{
  "model": "class-conditioned image diffusion model",
  "dataset": "coloured fractals of 300 iterated function systems on busy backdrops",
  "train_examples": 48750,
  "image_size": 48,
  "horizontal_flip": false,
  "conditioning": "class",
  "arch": "unet",
  "objective": "v",
  "cond_dim": 256,
  "targets": ["colour"],
  "num_classes": 12,
  "cond_dropout": 0.2,
  "norm": "groupnorm",
  "activation": "gelu",
  "weight_standardization": false,
  "pixel_unshuffle": 2,
  "widths": [64, 128, 192],
  "blocks_per_level": 1,
  "scale_shift_norm": true,
  "dropout": 0.05,
  "attention": false,
  "upsampling": "pixel_shuffle",
  "init": "trunc_normal_002",
  "residual_init": "none",
  "optimizer": "adamw",
  "lr": 0.0023,
  "beta1": 0.9,
  "beta2": 0.98,
  "eps": 1e-08,
  "grad_clip": 0.5,
  "steps": 40000,
  "batch_size": 128,
  "epochs": 105.0,
  "lr_schedule": "poly",
  "final_lr_fraction": 0,
  "warmup_steps": 1200,
  "weight_decay": 0.0
}
Rows from block 2, named by matrix and row number. Each number is 128 + 24 x the weight over its row's rms, rounded and kept within 0 to 255. All counts start at 0. After the name is the row's rms in percent of the matrix's.
# emb: conditioning projection (model.mid.0.emb.weight, 384x256), inputs 0-85
emb.97 130 [113 101 126 106 131  96 140 135 100 134  96 156 158 144  68 107 155 124 128 123 146 157 148 121  91 130 137 112 111 114  91  95 152 121 119 117 119  78  74  82 135 103 143 118 125 141 141 127 102 121  80 147 147 123  77 121 159 138 119 103  93 106 109 121 129 138 206 118 185 101 118  96 120 126 141 132 120 118 121 111 110  95 182  76 126 126]
emb.98 140 [119  59 123 119 121 112 152 145  93 131 110 120 180 161  64 127 116 145 121 125 104 121 136 131  89 132 131 126 118 108  92  93 154 135 113 117  91 105  86  87 128 130 164  96 141 113 146 116  92 134 101 133 111 107  69 127 146 149 150 114  61 124 111 131 131 148 186  90 168 111 118 118 147 136 131 137 120 125 135 135 118 130 170  82 117 122]
emb.99 105 [ 98 118 122 122 107 132 115  97 122 140 119 153 133  59  67 130 105 151 118 132 163 152 139 143  74 131 138 120 157 109 136 107 103  77 147 142 120 137 109  81 132 137 144 125  84 169 126 138 110 105 159 117 127 105 117 119 124 100 165 133 112 140 129 139 118 107  80 107 179 123 131 106 110 137 134 151 129 100 112 129 132  56 163  90 160 119]
emb.100 096 [130 103 128 124 113 121 126 108 102 120 117 123  95  93  87 177 114 117 126 126 107 102 118 129  98 142 119 146 124 104 149 135 109 143 129 140 111 249 187 119 117 133 132  84 119  72 117 135 121 135 128  90 110 131 115 134  89 104 164 134  75 133 130 124 105  93 103 130  72 129 141 134 111 122 121 106 110 118 110 123 122  79  69 133 111 104]
emb.101 084 [143  91 119 134 129 109 144 135 108 105 124 117 124 123  72 193 103 138 134 130  94  97 125 138  93 121 116 143 137 130 115 130 138 154 111 125  92 216 148 113 112  99 154 103 129  95 139 125 118 111 127  94 116 119  77 119 127 124 167 120  70 124 160 121 118 136 127 101  94 137 136 130 139 110 112 116 100 134 143 132 133 118 105 115 135 132]
emb.102 105 [ 91 113 119 116 124 129 130 132 105 133  98 160 156 114  53 143 148 127 137 119 161 172 142 137  57 132 130 106 135 112 118  92 148 101 124 126 111 149  90  70 129  75 136 128 112 158 138 127 111 117  98 148 147 114  92 125 158 121 148 122  88 113  99 136 143 126 173 115 191 110 124 103 110 122 133 135 117  99 117 102  90  68 177  70 110 129]
emb.103 073 [140 139 122 119 140 116 160 147 163 129 141  77 158 221 167 110 121 144 122 129 134 107 134 145 210 129 131 138 124 126 126 179 143 155 121 143 130  84 121 215 121 122 146 137 127 121 144 109 172 116 127 166 118 126 125 122  98 140 146 124 134 139 144 126 129 148 164 154 108 151  98 139 162 117 110 132  98 156 153 145 133 221 125 156 128 161]
emb.104 072 [116 201 123 129 150 122 118 129 103 121 156 127  86 198 189 124 111 142 153 118 132 165 118 130 167 150 126 131 111 161 148 131 137 163 150 145  89 103 115 139 123  83 138  99 129 140 105 115 136 127 124 110 144 156 152 105 133 129  69 150 157 131 142 109 153 120 153 213 109 128 111 132 129  98 107 107 133 123 136 123  88 154 110 150 136 144]
emb.105 035 [130 121 134 148 136  87 149 148 119 135 145  68 133 182 135  94 121 143 131  98 148 127 138 126 183 132 112 129 108 124  86 166 151 162 101 123 150 101  94 178 118 150 137 133 150 121 142 118 141 145  95 144 109 113 109 132 154 141 145 119 143 127 140 136 153 149 162 129 126 126  79 170 156 118 102 130 129 168 158 166 154 178 130 144 112 118]
emb.106 125 [116 120 114 124 123 135 119 125 150 109 119 161 100  66  70 108 120 132 136 136 168 156 125 130  68 121 136 122 120 117 116  73 115  81 129 122 139 118  81  69 128 132  95 122 122 143 121 134  79 113 114 130 148 118 136 122 136  95  98 128 133 125 118 106 113 115 122  91 181 112 109 107 112 107 131 127 151 105 105  94 124  70 172  74 124 129]
emb.107 068 [108  97 123 102 118 132 113 138  91 124 127 121  70  73  77 177 136 141 113 144 120 124 132 130  71 106 142 115 127 120 120  98 133 105 136 139 120 221 139  79 130 127 107  68 121 119 147 119  92 125 135  68 120 123 149 117  97 138 151 136 102 126 112 133 114 133 104 102 130 104 121 115 153 152 129 135 139 136 121 140 127  76 110 105 146 131]
emb.108 058 [147  91 115 124 137 122 119  91  94 142 110 136 140 111  90 166 118 146 116 117  79  70 134 141  91 126 126 134 120 122 136 108 135 138 109 134 114 174 147  81 149 124 138  69 124 146 137 128  99 128 124  86 114 156 107 133 106 132 166 111  92 123 145 119 129 137 141  99 104 148 122 127 120 126 144 128  68 108 115 134 103 114 111 104 118 103]
emb.109 151 [119  67 119 120 127 119 130 143  99 120 116 138 135 104  67 129 111 143 127 133 101 104 125 119  70 109 121 127 123 124 123  65 148 125 126 117 107 112 119  66 126 139 135  93 107 135 135 129  77 113 127  95 123 118 101 103 152 136 145 123  84 134 107 122 122 119 148  70 175 122 136 121 128 120 128 114 115 129 131 146 112 129 166  76 135 124]
emb.110 070 [113 105 126 104 117 137 111 134  87 123 129 126  77  64  86 182 120 144 110 141 128 132 134 142  79 125 155 120 133 112 120 101 135 122 150 136 123 220 151  80 120 152 113  73 120 119 148 121  78 136 138  69 119 132 148 111  90 134 150 135  99 130 114 126 117 148  93 103 132 104 119 112 146 158 137 144 141 131 120 142 140  70 120 110 127 133]
emb.111 060 [145  93 118 121 130 125 133 108 118 156 115 123 138 120  88 170 126 157 121 119  81  70 134 146  82 122 110 128 133 128 126 106 135 154  98 134 117 161 139  86 134 108 137  67 138 145 145 126  97 135 112  95 114 144 103 141 115 139 163 119  87 122 156 126 126 138 150  97 110 149 123 124 128 137 132 126  56 127 119 127 110 128 115  99 104  96]
emb.112 104 [124 106 120 129 117 107 130 120 110 114 110 118 113  92  86 200 120 125 128 126 110  88 119 119  88 121 128 129 130 117 150 142 116 151 126 119 112 255 208 117 125 138 130  89 107  67 135 130 127 119 135  92 113 110 107 130  84 112 183 125  75 131 127 123 114 124  86 120 105 134 140 119 126 122 129 119 117 123 134 120 140  74 108 138 123 116]
emb.113 140 [110 102 126 144 131 117 141 132 113 129 114 146 132  71  61 115 137 132 137 128 152 141 123 113  55 129 122 111 141 128 109  77 137  71 124 134 166 120  86  55 143 114 133 118 120 165 142 143  88 107 120 127 142 114 101 114 120 140 140 115 108 108 145 116 126 134 161  86 183 132 104 120 141 127 131 136 128 115 127 104  96  74 168  63 139 141]
emb.114 141 [102 105 113 120 133 124 125 124 137 126 116 155 119  58  67 123 124 130 131 141 154 154 134 144  60 112 130 114 123 119 108  87 145  70 123 130 147 120  97  60 140 114 120 119 116 154 139 132 102 118 113 130 143 120 101 115 147 118 130 135 111 117 119 107 121 133 132  82 177 123 109 121 125 121 125 146 134 117 134 103 120  64 166  64 126 141]
emb.115 080 [119 123 122 101 120 129 117 142  97 115 135 124  92  77  87 169 126 152 114 134 137 124 141 149  90 118 150 132 129 121 133 114 121 109 143 136  96 233 152  92 111 163  97  90 110 104 152 110 102 136 135  81 106 120 135  96 116 133 170 133  73 136 117 118 125 130  80 116 124 117 111 120 157 147 129 150 143 135 131 144 157  81 130 124 136 132]
emb.116 090 [127  92 114 130 120 106 140 142  95 113 110 121 107 105  61 202 119 135 126 120  94 101 118 125  76 127 106 125 133 130 135 117 134 148 128 121  97 212 146  94 123  94 140  89 122  79 117 127 105 114 125  90 134 120  73 120 128 121 154 130  73 121 127 123 122 124 141  96 105 125 144 127 104 122 122 121 117 133 127 129 128  74 121  98 131 125]
emb.117 146 [129  80 129 121 136 116 125 129 162 119 121 146  84  49  64 125 130 128 128 124 127 136 130 124  66 135 130 134 130 127 126  64 120  82 122 121 160 101  93  55 124 108 106  89 136 138 124 135  78 124 118  89 132 127 114 121 102 118  99 136 145 128 131 126 119 126 132  60 160 118 122 128 130 116 126 125 123 122 118 100 103  61 140  69 134 126]
emb.118 110 [137  90 131 128 120 101 136 145 120 116 119 117 104  99  77 198 127 132 123 119  96  75 118 132  83 122 121 133 122 119 122 126 133 168 125 123 110 217 163  99 131  94 161  77 120  78 132 123 105 120 124  94 118 128  91 130 100 119 162 108  78 120 130 111 117 121 126 109 104 137 146 131 116 112 124 120  94 119 125 115 124  86 106 115 118 113]
emb.119 121 [126  76 122 110 117  96 157 143  98 133  98 121 188 168  64 139 121 142 110 121 119 116 140 136  89 127 130 121 109 107  97 106 167 140 110 112  89 129  87  96 132 116 171 117 141 122 148 114 105 139  89 147 120 105  67 118 145 159 150 114  68 117 104 126 131 152 194 100 165  98 124 118 150 133 136 142 108 132 135 142 119 120 167  94 107 133]
emb.120 082 [122 182 109 123 145 127 147 140 153 106 119 103 122 155 163 113  99 150 134 128 151 118 106 137 152 113 115 128 133 165 135 145 155 119 146 120  86 115 125 163 116 130  90 169 116 121 124 125 172 124 147 140 156 145 118 100 137 131 136 122 223 117 143 125 139 148 139 127 103 140 107  89 141 117 131 123 135 164 153 171 148 159 108 132 114 167]
emb.121 113 [116 110 122 134 115 139 116 127 128 128 116 155 162 123  76  57 131 122 127 147 145 167 113 104  75 114 120 108 138 118 137  83 110 102 127 110 140  83  68  86 159 148 141 122 115 153 122 157 107 119 123 149 158 132 151 134 149 118 126 137 122 131 125 122 139 121 122 117 198 116 100  90 105 111 135 113 139 105 127 131  78  86 187  76 124 141]
emb.122 067 [ 99  77 138 134 128 109 133 147  87 108 106 111 125  81  68 139 166 168 108 129 131 126 125 115  70 121 128  90 127 128  91 107 131  87 113 132 121 117 102  81 132 124  72 107 118 144 147 118 104 119 126  71 146 138 122 122 183 135 163 101 115 114 139 114 125 138 124 100 157 112 118 110 143 130 110 128 135 141 157 108 131  78 157  73 132 137]
emb.123 079 [100  84 117 129 126 149 138 162 101 125 133 116 138 112  63 177 134 152 142 147 120 108 110 115  92 129 109 104 135 116  96 125 134 112 112 114 128 145 112 107 130 120 142 122 118  95 143 116 118 124 119 115 148  92  62 132 189 111 182 135  55 136 126 121  99 119 148 104 122 130 129 103 128 120 129 115 131 121 131 133 127 107 148  96 124 151]
emb.124 094 [106  85 113 115 126 137 129 158  85 150 131 112 164 171  72 150 147 151 132 134 117  98 116 116 113 114 125 104 127 110  93 118 159 147 125 100 118 143 100 128 132  86 181 131 131 118 137 115 124 127  97 133 133 100  75 128 185 134 164 115  62 134 112 135 117 138 187 111 134 110 127 110 140 119 130 125 127 137 141 157  99 155 149 106 116 142]
emb.125 133 [117  79 115 114 136 113 152 130 107 131 116 138 160 107  82 123 135 124 123 142 125 108 130 131  69 118 150 122 122 108 117 109 141 121 120 134 101 146 117 101 127 182 161 127 123 105 143 127 126 119 116 129 128 111  75 129 145 130 171 121  60 119 118 128 113 139 134  81 161 133 138 124 118 123 131 128 105 117 138 138 127 120 166  89 119 125]
emb.126 150 [131  73 123 111 126 106 141 120 132 136 122 135 159 110  68 126 131 128 126 132 128 102 138 124  67 123 142 133 124 106 129  95 133 128 119 136 101 151 117  85 126 173 151 125 123 115 143 135 126 129 105 132 120 110  86 122 141 141 158 129  67 113 115 131 127 134 135  65 164 129 127 132 124 131 129 125  96 122 124 133 120 110 165  77 128 118]
emb.127 139 [113  74 112 124 117 113 137 138 111 121 126 135 139  91  44 144 120 140 128 136 123 108 116 121  69 123 135 127 107 107 133 103 135 137 121 122 122 180 126 101 138 136 151 115 110  82 141 124 120 128 108 117 133 117  80 121 165 123 149 126  59 134 121 117 124 119 114  97 151 134 122 121 132 114 132 122 126 112 131 126 136  77 158  88 116 128]
emb.128 068 [128  63 127 126 122 105 132 153 127 120 129 135 142  98  68 144 138 143 132 130 105  90 127 141  78 117 131 133 128 117 123 105 128 136 134 130 100 190 158 102 123 157 119  82 126 125 135 119 116 112 133  94 126 114  90 128  93 123 177 137  57 112 123 109 116 131  91 110 172 124 139 123 139 141 129 130 110 107 141 116 137 101 156  84 111 125]
emb.129 125 [119  71 122 129 126 132 122 119 105 142 126 126 154 122  64 100 127 136 131 127 116 128 117 126  83 116 122 119 127 110 125  81 124 119 116 112 121  76  75  85 132 153 145 114 116 121 135 130  96 130 102 123 135 112  97 126 174 118 146 129  68 130 106 122 120 128 145  89 187 122 116 118 113 134 143 127 123 108 123 130 100 108 183  70 120 126]
emb.130 131 [121 102 135 133 126 120 126 126  96 143 113 156 148 124  84  70 152 126 122 128 139 143 123 107  82 125 119  97 127 115 103  80 122 111 119 123 166  70  81  76 151 128 159 116 123 139 135 138  96 124 113 143 152 138 145 138 144 119 128 123 104 103 123 126 121 126 148 114 190 115 117  94 105 115 132 113 148 110 121 118  81  89 180  73 121 137]
emb.131 133 [128 132 136 124 129 119 144 135  72 109 119 119 109 101 100 194 150 136 122 108 109 114 112 110  99 113 115 136 128 132 158 141  94 153 149 119  87 225 200 122 126  98 121  89 110  87 143 134 124 118 140  91 120 134 113 113  72 117 158 131  84 111 134 130 123 136  92 137  71 144 144 144 137 123 120 113  99 120 129 109 113  86  78 144 110 109]
emb.132 133 [121  83 111 107 137 108 150 114 133 140 132 134 157 113  82 111 130 136 138 132 133 104 122 119  82 118 136 124 127 109 125 102 141 122 119 132 104 117 113  93 127 183 155 135 109 126 156 129 135 121 106 139 130 113  83 122 164 135 159 127  64 117 117 128 120 125 130  73 164 143 116 124 129 136 135 125  86 131 138 135 122 120 166  80 122 128]
emb.133 139 [108 141 110 121 131 117 126 157 118 124 125 115 169 162 136 111 126 154 100 117 212 163 131 135 154 118 118 122  75 112 139 168 141 123 118 110 132 120 101 170 105 140 153 177 105 118 143 130 158 125 114 169 119 108  94 112 167 125 184 110  86 138 116 104 133 142 136 162 154 125  97 124 143 106 115 133  90 134 152 129 152 134 156 145 130 146]
emb.134 081 [111 137 126 128 139 114 166 144 145 137 129 123 179 206 127 116 137 142 130 127 177 104 131 109 170 145 134 108 116 131 116 184 159 139 128 134 139 101 118 193 129  72 157 191 102 135 142 133 201 144 119 181 155 107 117 125 137 143 147 116 136 126 130 123 132 150 153 173 133 146 115 124 148 112 133 111  95 138 162 146 129 179 145 134 125 193]
emb.135 121 [110 102 116 107 127 118 149 120 125 143 122 146 138  86  73 149 145 140 141 141 137 114 130 121  79 117 151 115 129 116 144 136 139 127 114 133 124 197 143 114 128 156 152 133  99 105 160 131 143 116 113 125 144 102  87 123 155 121 177 139  66 130 123 125  97 126 124 121 145 146 128 123 127 131 150 131 102 112 147 123 133  82 146 105 129 126]
emb.136 136 [109 111 134 130 119 134 107 106  95 145 142 148 137 105  95  66 168 121 125 123 133 169 120 121  92 135 121 101 121 138 131  95 102  97 151 118 143  65  74  87 139 111 128 121 121 161 110 118 109 113 113 131 167 132 135 128 164 112 108 129 122 126 121 115 134 114 152 122 190 114 111 109  90 116 144 126 152 101 126 107  55 109 185  90 148 129]
emb.137 082 [112  78 124 124 129 129 128 144  95 139 134 102 147 143  72 158 137 151 132 129 111 112 108 132  97 121 111 113 118 113  97 122 135 137 124 110 124 151 106 110 142 101 162 107 111  87 145 118 125 132 103 111 135 101  59 136 189 121 166 125  59 139 118 131 109 115 164  99 124 125 131 109 133 119 126 129 130 120 140 139 128 135 142  99 121 140]
emb.138 075 [138 107 141 139 127 125 120  97 144 130 128 147 139 115  83  50 136 127 112 120 137 164 129 131  84 132 118 121 134 121 132  86 102  91 141 123 126  59  80  90 141 135 112 126 110 150 123 142 108 123 136 140 147 141 147 136 128 111  86 138 146 126 132 115 119 124 101 121 190 125  96 104  97 121 141 128 123  98 115 120  82  96 181  75 128 129]
emb.139 061 [102  86 153 129 129 118 142 152  98 136 116 118  99  72  65 154 151 157 131 128 118 129 135 131  64 130 134 104 122 120 112  90 135  91 116 153 138 143 104  68 132 129  98  91 147 142 142 111  72 123 127  66 144 157 143 129 131 154 141 124 117 133 131 116 122 152 117  98 162 125 115 101 137 115 118 135 128 139 151 105 109  68 158  79 126 143]
emb.140 101 [143 173 111 125 146 142 144 146 170 111 109 123 130 152 159 104  93 156 152 136 149 117 117 134 153 120 105 134 151 144 121 146 168 111 136 120 114 104 116 156 115 130  78 180 125 118 140 150 164 119 144 160 132 112 111 111 131 133 140 137 216 112 136 137 126 154 158 118 109 141 117  96 144 106 142 139 150 155 135 153 140 162 116 129 122 173]
emb.141 093 [116  87 112 110 121 129 134 156 114 143 128 110 145 159  72 160 136 155 125 143 116  92 116 118 113 125 120 123 128 111 103 116 146 135 134 118 120 141 112 121 131  85 169 133 114 115 141 120 127 133 103 126 130 102  61 121 183 121 150 118  71 129 120 128 109 139 188  99 120 121 129 108 139 124 128 118 125 128 139 149 124 151 144 102 120 148]
emb.142 054 [107 101 150 119 116 101 145 152 128 125 121 108 120  62  72 149 149 139 129 119 157 112 134 118  75 142 141  91 107 111  89 114 125  87 111 145 128 182 108  75 106 130 113 117 140 125 154 126 112 136 118  88 136 134 133 127 155 137 174 118 105 133 138 113 101 140  98 101 141 144  90 114 151 121 119 125 100 125 134 102 133  56 146 104 130 138]
emb.143 115 [108 116 130 134 128 142 113 112  92 147 142 144 149 121 103  59 161 135 124 126 140 162 113 132  97 115 126  91 133 120 140 102  97  98 143 106 136  41  67  94 143 131 152 135 124 163 122 128 106 127 125 144 154 123 132 132 179 108 115 137 112 128 110 104 130 122 139 108 190 121 100 106  92 132 132 140 146 100 123 120  70 112 182  90 137 120]
emb.144 113 [ 94 153 120 123 132 144 134 114 156 147 138 162 141  68  81 132 124 129 158 127 174 178 141 135  68 118 138 101 128 138 140 119 131  83 136 144 130 131  96  77 132  75 139 149  97 158 144 126 125 108 120 169 150 113 104 109 130 116 133 145 116 136 128 106 131 126 130 120 171 143 104 134 118 123 126 135 120  86 128  86  88  56 161  85 122 146]
emb.145 128 [132  76 120 119 119  99 135 118 113 108  99 126 139  93  60 169 104 143 120 123  97  95 139 137  62 116 131 140 139 114 123  90 131 137 125 113  97 175 136  80 115 127 146  77 122 108 139 120  86 111 118  93 115 120  85 107  98 139 151 120  80 122 120 120 119 129 126  84 156 115 139 107 127 122 119 127 113 127 129 130 135  69 148  85 127  99]
emb.146 107 [130  90 117 131 116  98 142 141  89 102 115 114 134 110  71 189  94 143 124 112  93  85 137 124  83 110 125 134 143 133 120 120 140 154 124 110  77 214 166  94 113 114 156  94 136  95 134 117 112 104 120  89 127 113  79 123 100 149 171 112  77 129 138 123 131 142 115  95 124 120 144 113 141 115 113 137 140 140 140 146 139  97 125 112 130 125]
emb.147 105 [102 116 133 115 135 149 124 112 156 152 130 123 141  73  71 126 100 132 136 120 171 160 123 131  57 134 141 105 131 114 150 111 136  71 128 136 129 131  90  75 122 104 130 136 108 155 139 117 106 125 126 151 135 119 120 132 108 111 148 137 110 135 124 113 112 118 111 104 185 135  98 152 132 121 109 142 115 102 118 111  84  68 168  80 123 143]
emb.148 171 [129  73 140 135 122 121 123 120 107 124 104 145 113  75  60 118 126 117 132 123 130 133 124 122  61 135 135 120 128 114 124  75 104 109 133 128 135 132  96  58 124 128 124  91 125 150 124 131  71 113 117  98 134 133 128 130 104 103 118 132  99 128 120 106 112 113  96 100 183 125 122 139 115 111 129 118 121 104 109  92 101  75 168  67 131 106]
emb.149 119 [126  84 120 125 122 118 141 147 111 120 112 120 109 113  65 186 120 131 123 145  87  79 124 129  84 120 119 129 131 120 113 113 141 157 109 117  89 161 136  87 139  69 147 102 129 125 133 112 100 119 112  89 120 105  68 135 122 139 147  97  79 114 127 138 119 136 137  94 109 119 153 112 142 111 110 115 113 129 133 141 123 106 111  90 123 128]
emb.150 113 [125  99 127 122 116 118 127 129  84 109  92 134 156  96  66 178 103 135 109 124 108 116 133 133  67 100 142 130 115 106 152 105 134 154 139 112  99 234 151  93 122 141 152 106 120  72 137 125 108 114 135  93 122 107  92 121 124 119 176 109  77 137 114 124 127 133 107 100 160 117 144 121 118 132 134 131 109 108 117 137 141  54 164 105 119 109]
emb.151 118 [127  88 124 125 110 108 130 140  91  99  99 122 131  87  64 178  98 147 109 122 105  95 133 135  65 114 136 144 126 113 136 109 137 141 120 119  77 202 140  85 124 128 136  88 117  91 140 119  95 102 131  88 117 113  79 119 113 128 164 107  77 135 116 118 131 132 110  95 151 116 140 116 119 118 124 125 116 120 123 124 147  62 149 101 116 106]
emb.152 105 [101 144 114 130 134 145 139 119 151 145 126 167 149  85  69 139 120 136 153 136 167 175 143 128  58 125 145  99 137 129 133 122 145  80 134 133 135 134 104  80 141  64 154 146  97 162 150 136 133 114 122 170 144 101  87 122 130 120 141 138 105 123 117 127 125 128 155 112 177 147 119 131 122 137 136 148 120  95 123  90  94  67 160  75 124 147]
emb.153 143 [128  62 133 115 125 117 130 135 100 121 104 146 118  87  54 151 108 140 125 140 105 117 137 130  65 118 127 124 129 117 128  71 140 123 131 120 118 140 112  67 117 117 137 108 120 134 129 125  83 101 116 103 130 118  87 117 132 127 132 123  86 123 122 130 119 127 146  75 160 106 148 116 126 129 128 134 108 123 125 124 106  93 148  72 141 117]
emb.154 152 [122  90 131 125 120 123 120 130  97 117  98 158 107  69  49 145 114 138 121 124 144 131 142 121  53 110 134 128 138 121 131  68 109 102 134 114 111 135 106  55 117 107 120 110 110 142 125 117  75 107 121 105 135 124 120 114 115  99 111 125 125 126 121 116 117 119  99  85 176 110 136 120 118 120 124 132 144 104 117 101 104  68 164  70 147 105]
emb.155 109 [110 177 125 116 130 134 132 107 147 139 158 135 117 100 110 140 128 114 127 115 139 108 124 106 112 135 121 140 126 127 131 151 102 113 121 119  84 236 187 130 132 160 145 120 103 107 144 125 158 139 119 120 114 106 147 125  72 101 164 132  67 108 137 141 127 124  62 156 113 143 121 127 129 127 112 105 124 124 130 144 139 106 101 169 127 111]
emb.156 056 [141 141 125 122 157 143 119  93 146 119 132 106  82  81  94 162 101 132 136 114 152 117 112 116  98 160 117 136 112 143 117 116 125 105 121 113 101 226  94 117 116  99 149 126 117 137 129 142 130 160 104  97 114 111 113 114  13 132 104 141 147 130 147 131 135 122 105 124  73 132 120 136 130 129 128  89 136 147 125 129 115  66  59 140 129 127]
emb.157 123 [127  72 126 120 120 116 138 161 109 106 100 141 110  95  52 158 107 136 128 139 105 101 143 139  66 124 125 124 128 116 108  86 147 131 123 112  97 117 100  63 116  89 125 104 136 145 138 114  72 109 114 101 122 101  65 126 137 141 118 107 110 123 118 137 128 140 142  78 147  96 140 119 139 118 115 141 146 139 134 120 134  78 149  66 129 134]
emb.158 105 [105 113 130 118 135 150 122 116 140 143 128 140 137  72  71 136 111 130 149 131 167 154 123 139  66 132 158 110 122 103 137 120 123  86 130 142 123 151  98  76 113 114 129 128 100 146 157 124 111 126 125 143 137  96 111 132 122 106 165 136  87 141 127 109  93 125 102 108 172 130 101 142 129 128 125 141 113  98 114  98 108  60 164  85 106 134]
emb.159 118 [121  94 115 117 114 121 137 136 104  99 116 123 124  79  79 192  93 135 121 139  92  91 132 138  66 117 138 138 132 120 129 113 139 124 123 125  86 202 159  87 123 140 128  79 121  83 133 108 103 111 121  83 105 104  79 126 105 125 171 120  83 141 117 125 116 143 104  90 133 120 147 104 133 121 133 135 124 128 132 139 139  89 132 108 118 116]
emb.160 164 [133  75 134 124 118 115 127 145  86 112 106 134 137  94  51 141  96 140 127 126 121 117 137 129  61 119 131 120 130 115 131  75 132 124 126 116  91 125  96  66 128 126 129 102 129 125 127 125  79 106 112 103 133 123  87 123 136 136 132 129  87 129 112 131 132 128 135  71 179 104 140 113 119 116 133 128 123 127 121 126 113  79 174  69 134 116]
emb.161 137 [135  91 131 123 121 105 126 127  93 103  88 137 137  77  60 173 103 139 105 122 115 118 135 128  61 105 133 137 114 109 149  98 129 152 131 117 100 198 139  76 120 132 138  95 115  96 133 128  95 110 122  95 120 121  93 116 114 120 153 112  87 137 113 115 132 132 108  91 163 114 140 120 115 121 136 129 110 109 111 122 131  49 154  92 120 108]
emb.162 113 [ 97 147 117 110 139 132 119 112 153 142 124 157 140  69  68 143 132 131 125 139 167 167 136 140  62 121 145 101 120 129 151 116 140  77 134 138 137 152 107  72 146  76 159 136  94 159 154 137 127 110 128 146 138 118  95 111 133 120 149 130 102 122 118 118 125 137 136 123 179 129 101 127 130 129 130 144 116 109 136 110 103  57 160  83 120 152]
emb.163 125 [117  91 130 120 128 102 124 129  84 150 109 132 174 150  72 127 146 139  98 112 127 128 132 138  71 114 131 101 117 104 130  88 147 134 111 115 109 119  93  72 152 125 156 113 118 149 135 100 113 126  83 138 137 127  89 124 154 144 144 123  66 127  96 117 140 134 172 104 184  95 135 112 126 128 126 136 116 125 140 128  85 120 184  83 116 119]
emb.164 141 [122  67 120 124 135 132 110 118 119 128 112 144 104  65  72 128 131 128 126 134 123 135 130 149  63 120 139 121 128 117 129  70  96  80 130 133 132 118  99  61 128 157  86  85 127 150 130 127  74 115 132  92 128 128 142 123 134 105 119 115 117 112 118 115 119 119 105  63 169 114 123 134 115 127 117 132 138 121 103 113 125  83 165  72 127 104]
emb.165 101 [129  86 115 133 117 109 147 135 100  95 120 125 135  98  69 188  90 143 129 124  93  85 136 122  73 111 124 140 136 127 118 111 135 143 126 110  84 201 157  92 112 134 141  84 128  82 133 125 108 109 121  96 113 108  78 125 115 135 163 113  80 131 126 126 120 139 114  88 135 127 136 109 131 119 119 135 123 133 139 140 144 101 142 105 134 122]
emb.166 073 [140  78 127 128 147 110 146 142 141 128 138  75 175 210 134  94 107 141 130 117  94 106 134 128 176 116 108 136 119 138 107 143 154 163 120 128 101  64 113 188 109 142 160 132 146 137 142 118 113 120 122 162 112 135 111 127  94 154 142 120 103 123 146 125 150 158 157 120 134 136 105 141 175 114  99 141 114 158 146 171 143 215 142 132 127 136]
emb.167 112 [ 96 146 128 131 137 146 131 119 161 147 139 163 144  77  82 137 123 128 159 138 170 178 139 133  68 131 149 105 125 125 136 120 133  75 130 134 135 136  98  76 134  74 132 146 106 153 144 123 116 119 116 165 150 105 102 130 122 110 146 141 102 135 122 113 128 123 131 122 172 146 102 128 126 125 126 138 116  92 114  90  87  68 160  90 119 134]
emb.168 093 [145 199 118 126 151 135 145 132 178 148 121 136 123 172 165 119 118 155 146 140 165 106 139 144 150 138 122 126 137 135 130 155 141 124 138 129 124 107 125 176 123 129 118 196 137 123 144 125 180 121 143 175 138 117 151 124 133 131 126 128 227 130 123 127 127 149 142 134 109 145 108  89 114 123 154 144 144 143 132 146 135 145 109 141 125 163]
emb.169 139 [116  67 123 123 131 123 126 137 137 134 119 126 123 101  56 170 135 144 117 147  92 116 124 146  74 127 134 112 120 113 102  71 137 100 123 125 121 126 100  62 127  92 132  92 113 146 142 118  76 129 126  93 119  94  66 137 136 121 135 116  94 118 124 126 111 134 173  69 140 111 144 102 132 125 114 129 123 125 139 125 107  91 135  75 122 125]
emb.170 102 [101 111 127 115 108 114 121 143 103 167 116 149 165 113  62 142 162 152 115 137 149 135 140 136  69 100 145  94 133 118 113  94 143 112 134 110 116 142  93  73 146  98 162 127 121 181 149 110 107 102 107 141 145 115  85 134 163 122 142 118  85 112 105 141 128 135 159 107 191 111 145  94 101 141 141 162 129 107 142 126  93  91 182  78 114 126]
emb.171 087 [151  88 119 119 121 135 121 133 118 116 110 139 134  87  80 155 123 143 118 144  93  99 136 147  81 117 134 143 146 124 147 106 111 116 122 146 121 202 179  96 124 177  89  86 127  97 134 131 105 110 137  89 107 118 105 124 133 105 191 125  85 136 125 129 110 128  94  95 138 136 125 137 121 141 141 131  93 105 107 111 122  79 145 107 121 103]
emb.172 120 [124  99 120 124 125 120 128 121 127 125 113 139 134  95  71  83 118 132 116 136 141 165 130 132  73 112 129 126 135 115 149  74 128 113 133 120 136  88  77  70 135 136 121 114 116 142 129 120  87 108 127 127 143 126 143 121 133 122  99 127 121 129 118 119 124 136 133  96 209 120 117 125 111 150 143 138 106 105 112 108  75  93 191  76 125 119]
emb.173 182 [136  39 141 112 130 111 146 141 104 133 128 120 142 137  90 137 123 122 119 121  96 101 116 135  94 130 144 133 127 123 119  67 144 147 130 130 131 102 112  82 126 114 156  99 146 110 133 111  80 131 102 121 116 130 101 120 130 144 123 117  79 125 131 122 130 137 196  61 139 116 132 127 141 111 114 127 100 130 126 124  86 137 139  93 118 115]
emb.174 105 [111  67 132 119 124 133 125 148  91 134 121 118 123 126  70 193 115 135 116 127  83  86 115 137  88 119 130 119 121 124 117  94 145 136 135 109  93 154 128  93 123  94 158  87 125 114 119 107  98 139 108  89 120 111  70 137 153 130 144 121  65 117 120 131 116 129 162  86 111 100 159 107 134 112 119 122 143 132 137 152 115 126 118 108 122 131]